{
  "model": "image classifier",
  "dataset": "gratings and oriented noise at many angles and scales",
  "train_examples": 197500,
  "image_size": 32,
  "crop_scale_min": 1,
  "horizontal_flip": false,
  "color_jitter": 0.2,
  "targets": ["angle", "scale"],
  "num_classes": [12, 5],
  "arch": "convnext",
  "isotropic": true,
  "norm": "rmsnorm",
  "hidden_act": "swiglu",
  "mlp_ratio": 2,
  "inner_norm": false,
  "patch_size": [2, 2],
  "layers": 10,
  "width": 160,
  "kernel_size": 5,
  "label_smoothing": 0.2,
  "loss": "cross_entropy",
  "init": "torch_default",
  "residual_init": "none",
  "optimizer": "muon",
  "muon_scale": "match_rms_adamw",
  "learning_rate": 0.0016,
  "momentum": 0.9,
  "nesterov": true,
  "orthogonalizer": "polar_express",
  "adamw_lr_other_params": 0.0012,
  "max_grad_norm": 0.5,
  "max_steps": 19800,
  "batch_size": 128,
  "epochs": 12.8,
  "lr_schedule": "wsd",
  "decay_fraction": 0.2,
  "final_lr_fraction": 0.01,
  "warmup_steps": 990,
  "weight_decay": 0.05,
  "adamw_weight_decay_other_params": 0.01
}
Rows from block 4 of a small image classifier, named by matrix and row number. Rows with one number belong to one neuron. Each number is 500 + 25 x the weight over its row's rms, rounded and kept within 0 to 999. All counts start at 0. Numbers have three digits each. After the name is the row's rms in percent of the matrix's.
After each neuron's rows are labels from the 100 images, of 14976, where the neuron reaches its largest size: "responds to" is what is common among them. Only what is clearly more common there than usual is listed. The data: gratings and oriented noise at many angles and scales.
# gate: MLP gate (model.blocks.4.mlp.gate.weight, 320x160), inputs 0-159
# fc1: MLP up (model.blocks.4.mlp.fc1.weight, 320x160), inputs 0-159
# fc2: MLP down (model.blocks.4.mlp.fc2.weight, 160x320, transposed), outputs 0-159

gate.130 112:449451519508522495473486501500517505494503474517526551480486558516491513495455502523522518498520511491481530488505528524489464508429495467525553472504493534527522502535522487488546500490498492537499453499487497479418487514507500501510528477470480485501512476487510447493521494504479493529479494518511522510524507505534499514497528519475502503495496488500485525516487503505430499531453455534464516504492473498531551516448462541483497507514521491499432497499528501511478494496513535
fc1.130 112:520500490516457498532482568517512463479539492479458486462504521520493514463481476527497510511503507521452496519462486483501491508509572519489488518534464469501502487541591481521527484501487463511434511503470520521510509523554481506489522496519477478520539512487472499477494467505495548540472550505553472503515509526494480544506503495446500477509491482480539522506505473494521478491506534494469494483508493486474500501506494515509498513482472498510513567500528485499491508503479505
fc2.130 106:518509479519473492491485483508557515472489506537516538518481484538514520493526462494471513504566486481446504470507509515539480524491491493479468541506498471493506478557526561503519510511511502482448485477529443467483504487508538514481479492474512495503480502465522487544492542488540533486521529526494509492502489496498515490527525482480519493473463507475472524511475517522507535488470495460449490496456482494514493479559521516459517545506536473501541535506508501454489496510522486
responds to: stripes at 165 degrees; fine; square grating

gate.176 102:462524515484499517514505500493528503527482509485546524492474478495504459511487496456549523492539469493438506467507545457532505466536494498526492517471541549496478510491518471512500501456489485503431517516536475489500540485529598536523525533492481503491511535505508475496506514536508513511466486487476465485499502523517437468516515440513524511497504515488496532479482534501471466525491480466496483518485509513493510484463511522467489467516493502489510525496493502520531484493494510
fc1.176 104:510499481524528485487526488512497484515510521482510504495453506490526457511496455532486511494509517511440485476464550478540502469472488503495479471491527509507527541534493497539551518503495491505569512465543492530489500530541457474487552526479480511497480528546547513494502510499476545491506522487503511460501531534531518482493456505529515488511469481486485527473505532518482485514557469464480498524477443518469511502507556508461470508475493508483465477490523511514491502489513505
fc2.176 104:506510516524512493504461503490506500493520553513486465498494526498498487482471555514480538506447518488492496512512491488461500483552489519542518456478522524479474497493492504510472561528501545489467504494493539511470518463504498475520474501482465516479486491508511486500464523484503531476504446500486458467449474499478514447501513483514454491452484473494472484533504475496514475521490510471501495480533531500458518557466497502531517495535464493428516442504496493525514514497535497
responds to: coloured; stripes at 105 degrees; stripes at 120 degrees

gate.228 106:501492520532495494519480477450473460515540471520477474489510486509465528559508527503510543525465486501526482525474475499490476469487480523510463506481531525489519540507481563514473528528479513446510487487521481483499487550511529490507456438544507513470493496482506534542481508522503514480493482506511477482517507464497508517506537476470513502484481494528475481539450527556482517523486496471526490491527481537471499471482491519494507483483474521466486488498470474553479464479497547
fc1.228 106:456540468489475479488527512493481475490511480470495458517491553464440465527508500499502507497492528530463487531483533535526476491477527519523474501476513493521483434550455483442494536504541482527488496458467521535485467533465490489513516466479530484528503500498494496461504512467487482503505481469522536472472482492492497495498557505508509473534479506497524484477492501543452514484435480493487487519520523519504471526511555524502477514509519493479495501505488505504476466479481500
fc2.228 105:484537484520475554492495495471523504516522523444507531499484527540513524503475492498470479455466500504493527481471513517542500446512493531473516506542506483499475462514483502488517496495530520513505543492505475497506496517523511514490532489508502508466512506498507515496455467534487542607498482516529499527496534494453525500508463532485498504506523508553545477519494528489489527493497509518532477492472533484492531531554502514450504536507517513520555478497530538521498489506517474
responds to: stripes at 150 degrees; very coarse; sine grating

gate.153 099:524467560491529490468510472528521481476503481459513498496499513443492501495470499493497497464504529536489503511537522468531501503473520503447467505497476533468452499494525495525496494497490502528483502441524490501490479531542511521488486522494497471546481518477472483502514487549498482516471519509545565547468526569508464544513517489503477510503510478561509479526521525475511476496483466485525480517444551513509531500503525525491509518522511496517485493495523476458483493515498489
fc1.153 096:466473456501503485474515472501521491456544551516536549480481456502527532523502488457501518514494519476511474536499476514471464492516504501506511514497519523533526518453540533495490468504484499481518503518526508516498449519467464509519501481490535527523529499483564498466512562482516486503539477492510513473489507501458494486488509491511490489508517551479472546474472458509481496494535520476473534503470459476496508467513516541528475463538502507483478540462495513531512504544509516
fc2.153 093:500475523485529497519477474504529482502495463503536498521484522512503505530498532521489489464537523481519524474526512528465508522527516460506478477476459529499461543500485518497478471512511524521530511523480462500495471511471506506499464492539466517506531501527510497572500524476478487483524497510498479520533506547457548544464533512496549475514535439502516527499501503487461529463502495501498502486497452551495512551546472482528498517483557507502480498484493527463494500508537469
responds to: coloured; very fine; stripes at 150 degrees; angle: stripes at 30 degrees

gate.299 107:444493549527507503473543503490510496477474525438483487495466529527509475495492477476524469501522494464489442500463504491505466480525533507517468503542496509494464468495482490468488497534511508488498508532480482497533463489493485518488529482515512472541517544467552519513503511475488499458529506478488531447504490522464468488507485492524487452491464475491503466497470522507484538480504514485477506486497503511507529545534489541483458498460455518481533501529534505524535511562490488
fc1.299 102:504519495473510521469508497489494535529465516534502504479489525487512499489511488501522491518516494505511509523507527520494537498559521496529556529463524518485512525528569466475508486522535490459509552514474503485519442480514510503517484528494484483481523523468422493480508465503503489523452441521499495538474495505507538515494490526467538474473551489499509539499489523483524496494497494545525522508495494512505472519474554479521517516494551495472510485542464544515514458491505513
fc2.299 105:518457513519485507471528546514522513531521555496544511486495510518493499515495506516499481480510538516530530480512492525500520491466510518564501479520469530460515500433495499511504454466469503472518501469481492493521484495440511510448510496513510510526487507516477497488468484488486468474494493501483456515484525524501519545458514521462498504546474501528483517510468478491494513533509444480497447547503446494482533508540474543533466509523483503475487473520515490493456494497546507
responds to: coloured; coarse; stripes at 165 degrees; kind: sine grating

gate.186 099:518522480498526517499501469501458518501520468507504538481510544489523496477475490470503557506482549544554484513513503485555527542515481567515525483480530495477506480499504467511472511489516508511515492530485500471535484501493469518470496573447506488467523495494543466517481462535490505517493529515509496529476533494516493453476501473485492519519496484513516453493517496526521504489480449505551525510487463495486482518493498508479513468495508505509518555531503553519448511486531516
fc1.186 096:519491458528515509517485494487517505476437480501457489467504470496528497501477538525492574477496505547495512531486515498527494484533476509506488466482474489463505481503467468469487505515473459504497501478468476483555516477534481479492448453501530492499520458521491488485534491542520483452523538437505545479477537476479509485505503503519470471510517504504476474483536541475486488469480502485516524498508526496513544448542518518530500513510505538511506509501484463494523506523462485
fc2.186 101:503520484517490506525456477465500518514509510504468509500523499519508473515505499486526503497505492480496500504500476498529459500461507471496499510469509493498522503510508491490568476501481474485488539541509491518488477497555512489459488505477499516491510500546508535460533523499484510522534485496472494498517456500499505510482514478450497473555467538548493507471519486510523452455487474501541509554514489555483458446410498489497510536495501502527515465540438510532478481523488478
responds to: stripes at 165 degrees; sawtooth grating; stripes at 0 degrees

gate.209 101:490528520491536484487541488493508517519505509466464508505504474477474472486481504512540495465500448528478461480489528437476538505473501476530505530484465519538495499440514497494528519491473520500534509455472486502488495462480496487458481501458511506502492503494505505519484485522511510506436478512552498494496514482486505559516539474418510504515538493534500479533535499490494522527452497466511494466519539490514531475502494481481499520513474483447514517529508546530491538487512500
fc1.209 105:491454489510482508495554462480499545492539532500496520494481515477473509513462530491514510527499488509481489515539475534480523555477502518552490490507528481486480502496525486525548530512432544507479490471443503536471512509539501507476480490482527545516431449476477495472515518529501518486509475496504495476484522488491514479473487525487506511485534500532505483497538482518483508480513544471469503470526473481461540502458540491522532487488462474480511498517520469511481478500487541
fc2.209 104:519496527502521510521495467483534451449516521520496521542481514483501518514500540499525511504499520498517480493469506485494475491514455499508522497522533500485540532484542519511515546529518498476542518514531502495468504494523475492508572529436500537503496515509478536459485546486472520534520485506461488493510480544546475518477535533533456486486502466544508489510502471518503514502465494511480511496525466497491482507500531497448457507496521519463552515494527505451487510509469550
responds to: stripes at 15 degrees; sawtooth grating

gate.67 107:494481540520524500473527542515458483527505503465469500471532496493514520442553526497459473518510530501500497512462525512492548470501488487485516519499485495505523542470482503514527548480481513469535515490537472526479512487483463497490447465452475483487567511522458524484501505506499507534514477505482497486506480508509488471538495507522514542485492489476497441502532459463515481505524517490509511531522487490490474459513479493493532552489528533449537496466536502485540504509509487
fc1.67 099:509495507484525473519499478478516497490553494521565508486473462507486514501509473527457473487469485494547468515480435499471493450519495492530494513484529511497501499556577471539526501507515513481493477517501493527505557539497496496490498500480491527514502459529535464533469499476516546475557489506518521503484502533459455539494486495511479489487485465499478544485504473489468519519485472476530516499524508537523502482484501469503502509493502449484508470521507499501501500487431499
fc2.67 094:503435471457518525494484500503455523492524454462480474480480475493504550510522485490519551522493488484501493529499496514495519502485537482487513502469526512546483482548520518494513485492511529467513508504504521507487530495505533479490542522512510524479518491485573515508472524510509525541492506516511474504473503537512465516499528499412513504531516479510535498547479526517512467564523465468451524532505476541479500515527511508474479495550483477503492503506499488537496525525473497
responds to: coloured; fine; stripes at 150 degrees; angle: stripes at 30 degrees

gate.272 096:494516489529523535464488475475467472489512507491508503518533495511516517475544505491535541506505542490444493502495470475501505535488520498527481485508512487453451421511477488520493499484470489537529494496528522457502477486486504487421510525467482485487485540540489516547479523526516531485487490484464504458513484488507542470477467498501530463522566503535480484530493513508497511490512507518489551515508527516514557473506500516496503457495496472482535476516555477502502494503499503
fc1.272 107:490553495469479522509501477528522493507525512510481512452466509484537560549500483514460485495487478527459532521535511488474475488530499520489457463452498528470484501492545483493484465500487518475482480511499534499508521485526505486465534498531452498517564496537510532526491468482506529472481494482517502478508478511497485537469514520501501490503507501507549550517533488477497492512484541477523495529475521490496493530469444483495542556480501481485476528469499471476497457470469522
fc2.272 103:548548509498496465530518463524497503515486486491502507483533520528509482552517470496570516478552526505505490517545448509492479462504490515501495548478513528517506515495500523491444484501514505462516505509477486497513515483452465517526505504519506489481493468543494505465542489493522486472526509517509476525497497426508472508447484546503513504464524515509515492482521495478504457501508491496523511519501509461522506472513509546520529471535531539467468542544525477491517462485474498
responds to: medium; stripes at 30 degrees

gate.240 126:488498483509505453450510484485514530465533501494509520513513486481515538502483468511502493482496517431467534500451466514462581499507479482504469514483499556494533491472504491530506485499521493467483491518524522444494464470451563498510519483501516512502505498519442495451503503503494500470516520471475492508488473512508510511514494499482550483536534493471508495541501479521512517491498520487498506474466490486515471501505551509511522498495448493455503476518503517527473523547564512
fc1.240 128:466474481479546497480484484493491511468469532494521511517531507498460474513457523529489520522430516509482511518453501512496517522513495505523527517490492503500547474497513522474484476544524480512499513522518501446453498518497502480530530498494468477521493525506440497486490498510507498475486482523510499533483525463516565515520446518521522461468536457497501508523523444487515523523534468494534544458506503461510517504503472529475494552528470536465488496490494487528507505518520544
fc2.240 128:480531498479526483531471478493526511462523470480475486529493496489444472466517501472474479493524473475542506506562500487493525491509522525477575458494500527484536461500509523539483522527493508541539472483484501466520484479473490459498502522516525472494479501461476479515488441497484502508490502480506446469452483511472503481533504503498481511500492498518493484503533484515447528525490538504481482505518566515467480460484511445542515504505506475499524466491480501485519463476474499
responds to: stripes at 60 degrees

gate.230 105:500465499548473494498490462490541492526519490492501498525532512509458517540479451465520478531493483500518520473511517470488479542494455499478501518536504489534506453507498498525443541524464471484518507495510537525515475473539499488480504509508452473519471490520483506489504525498449507499540521547479491455527498503520491516521507497510489473494512512461506448465540485510461483545534512546502501510492490494465509474487477493545463546509518541500469499441487503492471538495478516
fc1.230 106:482465527502479500497511482464494520531544452438480528469527474508512478500477546475491551516496463491515501524488483455520477521494476521470486544515516531511508499548495535514461533527517512545511509482512558473481495536517545512526524481474482498516520501513495504505512492498530502505490536485524525521452533542533516518508493499528510486474493477502535541513454479479518484509494494490482478535457507508463511469490512496493473540483505482485485530480477481430510470448516515
fc2.230 109:480482463506506482559483536501500492510525477556490488489473480461457484461553475514501491492510543540467496525510484520476524532499469493511533536515472479476505510483498542470500500503457492511494492494495506475483560508514517466467489535475488476484499443504510526537561499465485456463513497509469487479506503482517467508501489489524479474503490515520488465494507460488510546504499470514523528492551498487486448459528482505482496537522490527451466522459483503522525462481495511
responds to: medium; stripes at 60 degrees; stripes at 75 degrees

gate.267 109:453530507481516485475490497521483524480514538501492509474529503474492530468526486502463440477489514486519471481485494485521544425518516524509485507539511553446521484481504472466490491525482464462504513494508520496540514474480491484505497457510479482526525505493536458491526513517501523486515515504511499483490455490471520492498471508485503455490450533527545509505526547509501461493482501462474497577535490472489530488557503480517519528512497482466448498504478496504485492473478510
fc1.267 109:498472525487495495501503512523500512513470489512493538472485520482567507522505498504475457510493486457474528479508526545496454515537481498485515474487506501443492508495498504515472511496451467492508519493460498530526515494478500547507470505499506572525556497544494454472493489511523440475496524496515481505503478539529488511517476484515467451480499536479484532479500496492529486498502518541489443440443487497482492503481531502519507528503483511513479480505526475442522545482503486
fc2.267 107:461462511509529467461489529547510486538485469547535475491505506491524543508528488478515528471519490490448498493470496535521553501500500532482460505507464483502551478494478537516506484457491463524549516529510500519471476511482503543474502520456499476521560497519507536526483509503522516463502482528507509491468458484479484462528498507525533471513501531482494491501537476496500490508497502542518513542532445462503529471505498466485526470509514488521520538547493519500502515478520507
responds to: stripes at 165 degrees; very fine; sawtooth grating

gate.72 103:513508495467495490492492550491505541450456461515498531516503526509472503498506517475479486479528473538541500476515460457483502511519474461452536495500502448535507507535507499513485503516461519506466493530465481466514474479489513560516473527507472508503535499543475485506451498510464475519479531493497494481526548501534488480507544498494463527476480493497529493499508497504523542501454511485481476480499423484488488489471537508500540528507458480461482496518542486486484504538503484
fc1.72 099:518472486483483483537489528499485484537468506508468504536495501475460499519518533520508486513528508487507507471486511518510538460515489508509508452517482426513497492491524490567463521498451496495500497580503459482491487510507490491533472490541549541510534484523467504504510549522474505497515522506469508516561518463508512488506514476520487511479493501512537499472531475530514509526506492495415486489501470543502492460490475493493455498481512511517453489530523504481512502472512523
fc2.72 100:518481489509548484504482549496516523475490541498526489502499521487440489517512490483518502564455515507503472491493520489511457495511539495495504505458468477495519459494509522470476483493466508530494515513491508518536487509475549537473516482472487480475506501489521531495534558457525477443459467461492505483513505495479505466475505513502508495474534521519433541511500515475497513464555497506428498505508481506481470498540470536514483503512500530480485477518510466516500517505478453
responds to: very coarse; stripes at 135 degrees; stripes at 150 degrees

gate.251 091:494451541510499519477492488471503491543477514501493495502476529507509471498478511475503490474471502528532496533475508481462485471488512491545513494482480501493460488483475479556504457519518505530472535495460504495447468494510450501520473487524546504514490489490532456543506512447503517511518526518554472433459513525464540451503518491503469418473533522486484481520507509514519559480516473518477506522516496480491505514503502494508480506470495512511537484455524490504501490517492487
fc1.251 094:493499485503494531528491497519446511485500483479494476505487488503531487545497473483518538516483459518506445518494496483546484517503500507497514575498480517480480521489481493459522495499518455555506494517468483476522548538543492527501537523527488435504501500519489502530473488486517541506497474536539514517477532481489468523482480510485556495488504539493496489529479529458495501487486497507552492462532522513473486536494534522506552483453435524484531508476512502502522489485512511
fc2.251 088:530513476487505524474534527538555544509500506456476489515547513513528526551534486477457493464498477536515499510510512484536517500524488495522509488504498506486471519503462496477527515505499529548522501536518509530481533506500490491495510501539489467484509455486525523428562500521506489507475509485488493533500510465534503495514492495477535483550522481477491475504480492477526540498475446535508515479523513516488516552516492527516539531506454502494506482491470513491483524451542449
responds to: stripes at 165 degrees; very fine

gate.192 069:524525527551525533486418461530505491483526468501459551493505454503472523481489473523487506485513504461463493514501509497483508459509524460498537519507466511483478497498515493474452489518503531482521522494496519556477449461471501475491491426481512506532506523492489497478530531504497500498421464483468519513511523500486487509465495542509487473499504501498467476528491504493490491474483514517536473520501518507508508530533496508517476468496502539518530458460509498520498485524492458
fc1.192 063:433477476497502526503517487487518485492489539525512488532518509490529513511519478527515497485526505528511483486492511485537466515502489519503494498500471467500479437456501505508509548489533499546489500503490499469515545490480496519503452594524528440488498497501519493461493511512504513471521529484493503540496456464510491471549518474509510519506446554506499502455499506505511470541524484509477523520496491502497454517475501485522563537492485491494463548487523487470509472478478485
fc2.192 075:478530481495513466523485468518486496494491513522492504499505494522485545523473500494510508493512505518517478481484467518514505511526499450514472528511502527493524493535529487557531522512532542550483487519484547490542488514510471513477483504480489525525510540534507484477497479489453485526535486500455506500486506502522461523459538510433511508490529441475469476496501509478546477559492465495522535491449534517535476504490520470524507474544483520547480529441503526486478496489495511
responds to: stripes at 165 degrees; very fine

gate.73 094:487474469493523550512453486556469470522500539497496516494498502501505497482492505483502505535482500489516567491475526506455527519492492456515536526478524515462494500522528496474514524567479500535482502458521510504471497553519463503530473501504509496524544489480486485477506468465466491485499489510491525476525500510521482509492490530546538509533530513532489492480524522504513502485473451444513538489528561506512516470473535447519469523505506501457504487446483505498509530506503521
fc1.73 100:504453494496489486531471498513496518472542519495471528504491483509455467527515527487467469490483538487539507511555535498522504480444518439500497503507552495486436485512480491495485539505504509508488480503502477494488440530523498466550482499507540491530505447505479538493442501504518500490480503461496469483495516482457519502527508523473446512478463475539490533520509539528468508563470496517527458504490502478495496527481509505504554481504466494513497500478487516512503498511489513
fc2.73 097:505484530497476543482497485522459512459505462465488510502446548483485492495499525506439470501505507539530489502516487525506553515507499497464480515522503438514491507504470493507509529468447455505479515491486545497471475492457487473472491525546491529500509489477533476436495538521526547514495523504514466504510506520502506553497505551459499505509520485528505497500469510461491494532550509502491543506521493487500511492489492437490533500488533524489513551517496495532494489515534504
responds to: very coarse; stripes at 150 degrees

gate.277 078:510549534480490490540492507485524471498495508492466472496500503501476519495474514469515476524522528511522507467498507512525522493482476470532507510516472427520525492433500543551504507515473486511446486465531455540513514473456446522497462500525497517512513525472479455543497504520473507478486499512525515530513464534532464499506480483486477530484459544490473502524487535452512479490501501512481523489525481538490515534515461506483522504504520484481523507518490436498507470458500494
fc1.277 074:479493501471523507479477485502469435471517452466495521503483510495538489482493521513486450514486503468513495519446518487532492529486506486549473516479504549486466479478482523501506516503500504528475558479506492503519498475478505506496479512511495478544459515500505535454467483504485532529499487525494502528539504489501555478531443517547513449518506507518455518509519473491513500519461573438519515533463484501478514451523483522501516506505506509520510475494532472503527498475494491
fc2.277 081:479471490500473470515501527545522487572488498506505438516477492472512494516490526502508498512542525457484475505500498496528508510453506477531496487499541459444495513481484481445509487452487514520468536476507518448501473466512497477493518494481479474502490530473489488501509505548533453491470493526531487472542454503468536497473542478535514535509511476522493511507457454460516480493468463495532507500513508492483518508471537483472518510467481499493503549520521527480526483483513490
responds to: coloured; very coarse; stripes at 15 degrees; angle: stripes at 0 degrees

gate.279 107:528513538522488488503517464493491535472526562535481462496524527490516511507531490512512491485555466485501482493500460506503520532506508532528459509481505477510489505513529512522512558478479497472478429471490498534519520504491562538517518441553521483488498527489493481497520466524507492508442524476529507518471517500546512512528520486538500515497546499497576504471472486512485518530528510509484484501492524518464528463515520521506508497508444520524497531484506485510510503516495481
fc1.279 109:488512495508504498516528551497497501495511492516552460471524480508523507477487521515516508518459495502470493527508473509538530513482510504541512520478495508541533498496494513507527478514495475476500569464527485475464516481478546485492508443480516510477542499514526516449432534497490498503490503459517509515552517486507527447482483492548517496502450494482451505478490474539497488474493509504484470474464550484484526525509512477538470487495452507475462522513511525510500453467530489
fc2.279 109:511513507537469475500506442518472516529515456505478482492505547545518460575498478510460550475505503548541495487546497534517482501528505511502517471482499449492538516524523448501471501542545479477522508484538516511504518505528512524530486497481533489534537515499494511522505479496503531542481508519497523476481482485503539505498496533514473521477519477489475524504517449517485480517512485498501475538492450478494498516514504499475510496464518518481509543542537527463471475534485511
responds to: stripes at 15 degrees; stripes at 45 degrees

gate.242 080:492521448459530481494509518485422502489509508515549516485539505505514475493517506514511520515490512505583495497510524494549508482555493470513478500472484518536520467502517461519536530478495524541523493523511466491487527504503479506483481530502496519504454517520468502503515528518519505463539447491519511477491460530463483467508501514508551529475480495518475476514508473503492510491530513495549477490469501533498476497483513474485490522461554470538488492501543467498522524454496523
fc1.242 082:516504448497458490502490468455505499511542492491501460477487515492499481494502447501506484509522497492523505473491527490468482516492504478521515510487499499496479478482464463530523494533485503529483467541518494505467539490518469488466522437453500501507507457511505480498484499539550514494525531554486504468533497493463512476506461514532503447519487506479486532499527472481531487536544483514469481493539477432456510549457495512518540497521513482512502482483517488481498468549479463
fc2.242 084:509497448537512511474504508506493510520492497516488511489530478531498502475531515483529542493463517500538520506505492439495535519491499464526486449487521517479530470493501500516537509551411525502502495473509535485494484481511518502471522490540535500480496528539503500511455467500476483519544491514525503540526508474459495475534518483489532519526493474518494480486473511511485451488518425474488507542478475509532491498478481527489498464494517506437521471505500491469469486522541481
responds to: stripes at 165 degrees; very coarse; square grating

gate.281 069:501499526487521511498527441509548492523486501457533524490520490472459503516460524443550505484541525512475510491495501504546525537495505505557519496488495447518503494543449496496517508493469504477495537485485487497502485515537521457460505544473522473483460514481491527496498469534502528517499499490470496480484503511490482485526509524429496523477495512517465471540506532513486483500479447492491466490566511487464526483492513508504535524485457493454499527505508465503502521521516472
fc1.281 059:524503510491454486527553501518488491529502518504513480479485512452489472493459492535503473471454497493503495498513509465520500485502499494521545458523462498520485503480507556522501540485470500500490564473504511494504473517542488508462507488514539478515506473471548513477529521520506498565500513488543492512455504506504477528484543516442474465507471480494498507509517490494479499499504483476505464518569514492509498497476530500480517517439509548523462538524534462468468525481499514
fc2.281 062:519499475493518504502488474453547519487496468527488504530529499532404484462529491465515520511466540501523487495509499477483469500507496521506569537506538501484529526496519506500499501478520530499493515516517504548478526470526493464544547495490515522527491478512489505477505484492475500502448474492501466449455512504488479481516552476490469532463516482499495458508503496489550530527500473488519466524535538475488461518487480493470507499490508494475503510564494479503479519469485498
responds to: stripes at 15 degrees

gate.154 096:507516457481458508473499489505499501478525465461499510483513522509499517473505476514502534509528480528489523516547506513513493505501464510468476510484488451481497530501483485543481512527512497541505515454506484505472497520521516467517446503486464499521496539507489514553500488546444476503517513472443467467554493517474547476507496511462474530516523519515474424490486498511511493514510497507539481469533576522507476503542477496527521485527480533486527452522502524510517491488510488
fc1.154 096:538542487531468484503487486509494484457459468528491495491495535486485500528470523497508467500496492505518466503489508524476486503494478514458520474492506457501464470472478528488549518447498455486529504500514518522494473516507487540492464496507479465502532493564479488465493507497476514452522496497497492432557468480522460531469516497531533464477521526478505466521541466497552465459497505521504516474478504514478480472519484508538499477493502558495465522481491482505512510534472491
fc2.154 101:545577514497501537534486484458508496488494508466486535563522512518524475540525514517553499508467506494526511483480513494540455517517482485535540478535484526455531479503492463520498461518527491504480474487499496501485467485519527507513500485527524473524489440489545504521481508493480478519505442520477485555494478469498520493501514507506539501518496501488519488486517502461509493469487534500530479492529534520533498505495450497476477519524543474500503464493537519506481471554506480
responds to: coloured; very coarse; filtered noise

gate.37 108:467507519528496499487469468531491470477532456486520512494488517517481506508576465519506483493490470487533549442494504453511480543491511535495468503497532476514480544460464531493522527554474495497520509499533501535465486520468512500479506521537460475438475512473512493493475509476493511516513482510508465539514485511462500457490526512524509464474542474461505530502508446492526465508508486525440484475497464480478513502497517499516511521539503490507526502491523531493497482494523477
fc1.37 105:504513507473507491490496551487504496489473496474485531463480494510497517522483514497510454517516471467527469497547494540513513483534486444501485510500537534511522494544511476488509493522519493518473522508501498498549497487502472478497463497540509515471505493472489523486486500461509462466483492453457469497481509484538485405485511527505484496467466503523436488482568536526493483496529523508509495525532508479500489495497528514503460502519489538551521452480501493496558470524515492
fc2.37 114:537497512507472497484478497488496477468516485488476484454507510469463495518530509502504509484540478478497489488515470431485517486483525503512515470481496518546445531483521522485508513471502485532513509532512504475503490507513470529542464500515505528445532508525500542476500448472480489495514512498457483489479478581506496443482479456538491518496480444508521513501514472512467529495471507514516540532512530512483479485509506502526478538465533520512472490470520484477473539529464460
responds to: stripes at 60 degrees; fine

gate.214 098:486488501502499509462528508506479505486517476524501508485474482494480518527480501502488495495522499536517510471517481486493501512478468493532548562489500489511498465531519526513508534508464498523528419513500519510484532490474542515505526506489511479493531494503507495501515514518476525534502484456503491558498453495527475501482477492488519465467506531544465516450451450490559489486528466475478529464458523470519527500500501560507512452495528531446503519510473520543523481481527485
fc1.214 102:504511518544517512484517505479497522476460500520502471526523517489504506487490475496529489473560477486522479516512521529532513515515501568514519466512530515563493470513481477536495482501470512493498467540440550437496478431520479478485499522481486514464521466545461497517461483513486514488446503541481514521507451547471492534480493534483506527515465498505484545472510494475467529515514494504509482491461514481470462513519498494511508505506494499510489468485499514524503486499494541
fc2.214 102:453489490466521473475482544487525466526526531537498563479496516487468448473481481489504488507480470487535509493481457463489497488512503493488527498527477437488534478486492533499502492541465494507502470499484471512496502494491554499549520493486468495519522511494475476507485467462484501448473489554526471478483459486478502531523508543538535491519481522494509483483482497501544479480505548517504486474477490522477534531473507443561504502486498519511490520457532510472503501496508512
responds to: stripes at 165 degrees; stripes at 30 degrees

gate.11 094:540541478509496553498498527513536510504471509476468498497505558495527450528518489471533494503499471524481456502485491511516491520469511453478550478495529500518533489516481526467488530512495555469515507483532480514525454464502470473516474503524465525520446522503494522526513479468483545485498496545527503524491530512510511496518483509507501455496481535513566496492509500536508478517500452552511490517490493509520465488514457520496533505494490508551506521528515472509482458509527540
fc1.11 093:504500514528469493461483495484511486491464545543520533537473531496511550506480503508501478536473528464545512526497528516486524509527538490467491483510524496530493481462482517466455546486519501496496532437475465517483487479471478442460477477526493496555459501515523507509560526506538471480500501492498500519471506485545547512496486532512541499509485519484515497501469499525464478518478460514492519526528481490476454518507474453462489505537497477515499509490510472506488510493499462
fc2.11 099:528476466478465504500526492497503500524487541496475478521517477509478452515531491508479467466533498524507528516509498473545469543437501489492489503525474529485462508536515472485495472521510470520497533437518500476485517502526527427491516500504524517492508453473532483498502437529492547485505526521494521467527474501504492467480547511506508497515494487494509535506513488513542498508488479507463441505468505560486518476515489542488472565491492521503539472491497510481504473503497514
responds to: coloured; stripes at 15 degrees

gate.100 103:445517453528473500499476525492485507501473519488512428509475550498461470477528521517501481487507474558469498479518520523500498479484539485513517486527544520515499475466491479508467524504513517526510474492492501464539512515539494490502477519508525476525468508487446460504530473510505512545488502529496518479455528509452488486495511531512548481509520507527556461514499426540512522543507525506516543490511536504498489515514498470468529484501538512501515499537517500494466500503516481
fc1.100 102:450541495459520490498479476486502497512507533520507486500538512483525524468475529481458516463485502527476498504471513548472506482483479498498492540508497509496506488490487467494494502487529473499496459454494479463472526514528527488498472492464472496458529483481461545509478485490480475538491512492520476494518497461475447504509498550532470521490488488505491533531493539480491536546511501530490443511505506560454549466519545534462550494503497543501504543480489484475499474510508491
fc2.100 104:465562523517540496503430498527516499500512482531476525488494527509479491486491513492480501495508496469520495452493479506498496494449530529492486433511508478532536496470490508516497489509530560452479512518509467521505504490498482491473526519489520490483490466500476548455516511492529502527551418509507491513512519503471496509514488541511466485487541508508507513515462520503512502527543501494473512470519520479514513497504510437506495504534515487577487518512461536514490489489540520
responds to: stripes at 15 degrees